{"horizontal_flip": true, "targets": ["moons"], "arch": "vit", "norm": "layernorm", "norm_position": "res_post", "fused_qkv": true, "moe_every": 1, "layers": 14, "width": 128, "loss": "cross_entropy", "muon_scale": "spectral", "steps": 8000, "weight_decay": 0.05}
Rows from expert 55 of block 9, named by matrix and row number. Rows with one number belong to one neuron. Each number is 128 + 32 x the weight over its row's rms, rounded and kept within 0 to 255. All counts start at 0. Numbers have three digits each. After the name is the row's rms in percent of the matrix's.
# up: expert up (model.blocks.9.mlp.up, 64x64x128), inputs 0-127
# down: expert down (model.blocks.9.mlp.down, 64x128x64, transposed), outputs 0-127
up.28 096:135102191128182100152175118170055119162107145084157107104105152118162106191112095120059121082151073102112138138183233148138136121129103129095107100153117119151094116093115166155118090098100107144119135194113137149102091198129097139182101175128092124087122157120123169154124103094105129118111153171170175086104157040084159111109126137174117107124136155101128116177169103141142126116150
down.28 091:129153134043096082118182075124133132154109079102147089127099124128101144060161177163163144098114125124148125124083088131168086194072157135129137133130153133149147152051139151136146152130126117108148189113178167119092157097137243150070109088099148144128113101144123168148101158135165163099130141126097115122124172152116107105198135127068146087141138110089121179147164117122100098166076
up.29 082:063166170196176139050121128170138127127076136109057130152189137054082122167099133165111156099129134170098130166155078130091139136132146135153113143124127162161124126167134118153137141121151118133122126165133132186110107131171104094086129202135067121105087111112161141153155155142167100151184124133146125138084100078159083150059139079098169119156158078096067098134099071149112146145123
down.29 081:128150113077146082156104127102140157130136125116095138135095139138136084097151113183128113143125112107108061080092183094185140150156140148107121056089163103140133101176160158113119077149116137132116158109134104144123127104114180173121177159132177133137165116095124110073085111165156112192131111162111095064196116157109095182071136169174089186096133101130129132176084208131111078182151
up.30 092:099167159206137168158136137075133121113106152115079114182170145103107117119174078126120161099121130142112134093150121147113155166148171147075121120183194079088151129132122068119108089098159118145119137194178125092161115136184116148119116183058117108148138124131119138143102167112120141179098120060125142130079066124038112121090117155080153070173165127138111077104139136153182110143148
down.30 091:119112117151151146094125095122100145183115080171152153101101115151149156116063182093156115049155107124131101114169126087170103191128107152123133129141089118097139111133162074119164087137106101180159121146161118164179188123158099140119092135140144184168151120152161169155133155033080085150113105132116096105124151078144104147131150150203132143149153127101069043152143109055112104126145
up.31 092:115205075169086126125088152158110163055167102141124125142108107153174173124132084114109140109058075076112167073214138143122173156106156099134118117134137146171152150102143119166115100106195126130135150121049133165163145132067104170158143147097148109116150098151144095117103166125041150069085203137170126067118168146152118119128079105118131108135123146124154134146117137134121125126147
down.31 089:091160158086153170139115075141163130127161117125163163103126208111110105142081145080106153089141113095137112074129164117099098180117157077143198155111143086176144077152099172100100122127129098103174098149123170146123152143135172160111087112154151146188103115144117150129069158080146101097104062080119153155138127146129112103184118203157101147102091178163150074131056115108163110132096
up.32 089:140121116098175109180202167112098068182141124123151165132152094098177108064129058118138134094109148203152114113095139168162085156145147089162090093053145145086125108145136140193130116093163147132162170165168123135083118136084131127138117170150086103161103147168133095120114168109044132134129100128134153123148087154131132120080130174130150129070065114157106120097181157163114128085104
down.32 093:127184151122143148112175069144107116108152121104129120111098095188088153122103082154124115140181077172112156122106085199123165140135110167103076200078129127162143098159116121172117103137083140186112132083212109133101104155120079214080121111099140181151086100201126122116162104116117125125167129144076155073121108167109165097151094139106120156101170127102137113126122133085184111144105
up.33 101:166139135122167178152073110174194150135103184107106169127089107143129133111090101120170172117161165081045056128107151152132079150121161083093088141100076153134130127117182103085178178146160118166164116095120148128101124097192118070126099111107121190159129119149159103133148120113078106150094126149160137083089088136163130138152140090125172065108121177054125119123113143133151125159175
down.33 092:067090102159132200100145144175183119104134144205135101171130164135164173123185151143134134190150166143130157130094118102108060112156113063116123107099086112170106105094143169116094124146082125079155087090114098145074124156073120092137139105153126152153154156180158060171123186149122102184102135120074097090120123143133146093158131124121078166092132115110107186078091153125111150116144
up.34 075:092159138117091129102138109123109183126120137114176153117103138159130056152121158131088137118109101069139106155107113156123154064157133147153093132107117106116113117169061189175066176129158153166124117163064161131111126053071150081144140199177141107159121126140172138113134112145130108130144103094155177117149157187172077096146103122168091108129057091151157099161132120115134070197171
down.34 078:138137130118127107171134127152121138168155096150097064116105113091170132182125161097104134088139163080122093143108082158150107168106098140190125126118148088114102057149091135113152098124125144068141133185109137183084109121138067165122120101105143165150115073177159131059127152160149124101201106150088155125101111135125086077103117180119173154064162186140140170147195106077116164171169
up.35 100:130140127170154106131190177168149114048084170150095113116103141055138158151122114160148129094109124073076151119150175132144097158133145149148154162077111097120054106130169172131113141106114077088154095085137174112158098149125127102102098112138186144142130142154129184104057080073137112201147093115143128106072176085154122162123127065176151158142143132125111173146099123131193152110117
down.35 102:108077164120174167137160075129176174131095140106111146066135083081177112111135130111121136111094142170159128167129132113121045126113101112105098091112121122209166129096123110121059151112155155096110103138162125135151143119064138151123142045130095128189122117168141085134124074150120106096182077149171105125167094197087097188170098114151183131173128142149158171118137165117164108117135
up.36 107:113095112152091138161147131118159098136063091183134165146135177187152135070173116055177131121121164082118183154154075119112126130088154098096084110092171165166115065100142078140098094173120147120101127096081149124190111133128111101096165093078157136110152155154123086122155086144146098143176119143137126134136167187112116112057155182120161170097180174148154159133117097083093116136117
down.36 113:132117067186123156135065092161124101063065135146139129136179114161124138175149184131108130127116128134124125134142127180121179152145131112099074136208128209102113113084118151192147161153149116132148099126105096086169091146159114179063183113152121189090126088187087096142069104147130120150161142120109139153084106105119097085136036087130137123127146100123148130107153132080104157136140
up.37 106:187143168071140137116098125129073119124183160104098174114110134109188122149088191113144130112149155124094106144083104177064188152135122103065104082121118147062114121088065158145126156119125132189119140150154096139122137183115136072095105171145134124124092216140109064105147116113111163127097124135132130157177128117151206161069131127126164090135114124076168161081135121158158152127099
down.37 098:153153125128122086098122133136100142145159135126093145117032200133058175155169121134151121120106079107086122084107098098108180098151196175157095133119134137138117162122128104157082096167123122134122162091102101159160190162090115095117110131128122124125077113160184094106182163126105147147143078109082156153124098098115148073066179175135172088153168143168125069181146152161158111134083
up.38 084:162113100123150145082124080121166111144144126179137061145140122081111159098133197157103060095099133147126149153130125131100075137144118141102179131121109092142127183122133073072092135120080129153087167160190171095131144139162124124063140117141176110168145167114090126087106160186150181095148156054150088184117131156157141084114138148146136166127101130153194102079180091097092115074134
down.38 098:098122125091116139124155170154069098037171149068130188122097094150125128154055137087121111139102181128085098113101119112080131076120129127143130110109118217130154128155153126106120127114189082151117128135172167156131111076158102111093130183159132132181089181132101052096133172099110143149152138107089159129146177141106174072148190131096142123122120159131141147152140144137131113113216
up.39 114:120158138106182146151085097142130151165164184075098144113116187116129084161096106062150103151098161152130128113117118083111124159103121111115080108078157046176138124097169149125124138107123130157098118158178126146161104079056190069113098144120118092090158166122141193140152196117121118137167100169166153119123132114122147149123136081162177182142138125154142142067059110104177133109068
down.39 105:080156094078120109143140063151112124090132132104050127171111104117157163120168201147160156117109154107147153184089157075119121112133129119145064118156107112125106098176137160180078103136094125085117191146136084112131176160093198107134123112101118188123122110053169144134115119185126080113076171147195133133140122126104102129153163188126110067128135091116122121175159110125137130151189
up.40 085:154077162189106112127164099134119164152142094158121095113109131112127125112199135117146103139170176096111163150080168158149136094149133152156117151181185138073202135192150130143085112069129096141139147078131111141130111165076119056134138045123082132131114097104121065174132155171121143104106161102177096095176139066114182149063147084116121092125147122125116153156143082121155151109103
down.40 086:205174144143131130112152120087121110109122134146106094161134136130132099107080122187130136117126138171085155077217105117074091165155171099128084111104145113102122087130216169103162101121079103157130135105109130148159123115190159138089118120129149032097154126099090158082103171120157100136095140115114113168114176123097084080068136155128118149154130174149120136123138125115122161165229
up.41 107:111115120132040179127096146139162146101137080108101121068149156163110083194136147132134188159136135183072141122087162125127139170127141108124170090218170154049132132112142033149118095150105078070119150144116154097167179126118094117148146110109094086075147093122121137169099163126143100163155115119185144152106119124169114108114151105135162172120103154129135113160164080118165090103123
down.41 107:130088141169157135140135128080179084067122143117115149043143146140120103136113156185110199168168115094137081106144153136158116179144143139130168078149101125132135104127107067193160192122116156123148097053152108149095125141147128154099100128129177122134119133152079171162107100131106162153171105083176061116124222122155104142144110122140141124143121071077103127137134087080179093094095
up.42 122:135155203122120131134079110101123092108113059112079171217106109133133076118152116089132145126136143121142114158183158091113151183126118094136129122164147120164151165138091125079129157195094114164105154108111095113130105113159073111163190127081110100097162111158094102161121143095142099155111095144111142180083124129104170211084200150134134180099119103150178090112144106141103104068177
down.42 115:158129113165125108150082094210166141117113072146127094080133160164140084109104138141167144126131111177133132145195134110106115130235078127134180162082145190095086138129107134150101143163120143102195177071144107137215112141099070135115153164135135131128083111071083125173096093115116143148146172165166107134120111094159165131122124102133110088115107086144098080153089107141122125131075
up.43 094:117086159060099114106155139113104096155158155184102132136124110191095107112087125185129119168076100126119125126102135152137133138109143174137137159116106134148116137136109117095110111131106183147085173115173181170126126107091057132093200101137162117118117140112112126163145171129159142131103153202096189074142077080122124151119188150091126099135122148159109172152114165105165079115004
down.43 095:136118117131174139092110166079135131127178173125169173148135128094168148136076066051115102091130150112124150130085139106109124172152114164157144133118128156054100127102173070119166160084085140151102085098139104160085125167122163110133127121164131151169155131152082139147175077067081064166073199166160104147084139120121167108102126121097095138166150141176172165158081097153087148115135
up.44 102:128087087150091122125144135129096155129101179149119174138067153145198154141166134137167141090113123155143123093106130165148167149181102144108182081067104111069146113151104109085124150134121138131140106133174146168130144149143156177125137080079107144104124146108139095095146167084091178189054100055088052066097125156139099085158099157183138208135092167141123103127122108140144152145132
down.44 101:128127157154118113092128121046114148134176112112110151116150111148093124121085121176146106121170165175087156101100139102116137124118094145145136128208122111154134092141164180123080132183129130093161112124089028103087161129104150165186126113130117185167127070060105131137163096179195094169128107122167122127142079172158146137110172061133169121068133145154167094100124111133122150066140
up.45 058:147125107125098143113124078123127108109111110067086167119174117168118088088155160150183109085131117108143118122177176187186139141069151178129162154143147142077134161125161121183127114071168088112110138138111135185075121170181107121072169111148121091146094085097119179103186177144072131138154112135128176154164105112115181111116088136175125089094092087190083089136078093142119123143114
down.45 069:171109104137142127144117127139094136128122139176131141163132137076133099127166105102141128130161141113117090143160135167145068092121230068110111096134082118094148137157111149171095134109081162113101078163097147172162200103076099120139165120082141093140205128168183129149178104099105094143048145158173103119105115116079125133157077096120132205104131145161135161159153142088060152123104
up.46 100:147127170067114164099116100159159178116154132168122108127189160150116153113130167135125104154079182122120114085113130194042116113102088207097121112128136117100143160119081136101116149125145135155159141078082110139068099107117086132069135121164134098117125132082179150142161110175106192156112096120107096061121123139157110132159090126175211158146143173143098152132137193094110086131076
down.46 103:076186167150125089104053153137173135119161156092149209146114144141156127175149118122078125150096113097077092129061066156165135117114085099162131154163126138155201128128168154122124123185141140115104118158063094116106103081121130119198080125131069138090171146150189130107169105125108118117114149174211154124115117110098135127111111167086092125144104157141122111097161106128136141061164
up.47 100:142192130140130138165079083120146183168145119164150129119143149152158155141117137161097132088129141074159109179155118122169171155083175084123118144096137133110145119164132143108166105110097130137115165087081106155053090091122133117151081118141130075135128178090180148124101199127117104089151109166077089153107180186103112140133129082124081093079155176122107160103125171128060185073066
down.47 101:153173166153127129090144149159128170086111153194088073188138100144171162133202126077076079094143094119049173069078104110070105149131122157192149154109125138138163104132128164119130162085121109125090136081141137161153123127090098117118118141144097167100090131171133144138184171159129104182151148150122117104113125102150181152090106125148094118127143077175092157065164066108112117100135
up.48 106:147086088146183081121120128141089094147111102107105105138145168180143116092051156142133138196160085129194141154113095113124166143143125091140135141181085114139137089117108116139114108154120112143160106100094098163145146105194204185182116170089171118096119063134115127095168150051122158147102110156101180153157088143100109106102100188184123104140111160113145140122149147101059068145128
down.48 111:086145133140107106112116136111169153166187166147119089086160118115084195089130166058136149131101123152108159149154110147074098069121184092142100108166156191116113132177086121098165136105143071126102126175173128109128130098101094169097144159101142094139111125094148144127157144134100100096173167115085180153136161097149068184151162107106096156231151122101143069147080124130096105166116
up.49 109:155125194139079185135139143114146111103094138153134133117123089143117166142090124210097194111152178123144141168152059116165073137120120243152128136143113139162165113142119124156115118113144138126144124076058153093122129113156100083138117089168150103112095083125094165138118165144142196119103084065158137148146127175140094112127170173128069110125082103090096114152098093154151082102081
down.49 104:186096126090123165075138200146087127092157091177132104146147136127119129121129065107175099182123115141130120167189101085150192172090129062103150091123149136115176139109113190165145145144171112210142102103119092142103118171107102108133071164128085117109099129136129172094137102148112109140124118124170098132104199142161106195122128146141128082165074113119083127051114170107126102102158
up.50 121:129138090175111135157187127079079123068165110131130153139148115077194097062137166124170070092124114137148144150106148141120113152083068142108122127069122112162176102142126094172172096184172078166124082125170123140158121193152157094066108184097173134126115158123120117046145126109103101189135129136207108076158140111141150127141118089192122112103104104119153139106125119154130120161117
down.50 113:066065161112190106122166087122143116069189113116181063135152165147107132105122123102096140147126133087147107108146108227162081129114146123100108104087150122150120132083163130074063143121145137117162165169122142150149128116141135167144140141127149107135172128157135116091085076075133173082125117143092178159182096129169119182133110093121142066128065186104183118165131177149113106147105
up.51 116:140139086150142146120113130141165108078102126117164153139109123162149094121187122124166097058182151121105124114164156194162075156149177124139139130065136090103133158151110112084138108161137079147096157078167113119089105168190110098093087160116106097099089167134197184100139133148082163126099132082109089137108079140116121134132137201117090158094168061146099145157176126148204129098090
down.51 108:151169132153151057117150103166124084111110081138174140075142105128102158139140106148133076151137059113164148124146093150126151193123084141091106118125140125125114130158119131153154161137126104168186138099103092078132152157180102197119194074088117153077191129058162120127208193101124171106085100151124114167142120140100173104124079128142118112111052138174098094149107161141145107141110
up.52 121:147159119128120110183127100123098091104151108161164088082164095121159106142092100115117134104129172111104143133136159129164168129125134092115137131125116150086103209063113174115122162154083142149073162129099200145097077138093128121148084132101113155093224135137116137124187110028139083114093101178114120076152160184108179164126114101136117085170137143125154163170193095116140087140138
down.52 119:143133084107128073128162101152111190179126127130075079110088137157149189109139099123171168138106191066102090132124091126136088120077115141171142140107124166091133128092108159164148146089114085107128113149121170118137166123140144156076141091116150089171085194194158157191104070154165095109166101185167098107129067113143175108131092144123106158098118160072159101164152125096158099157093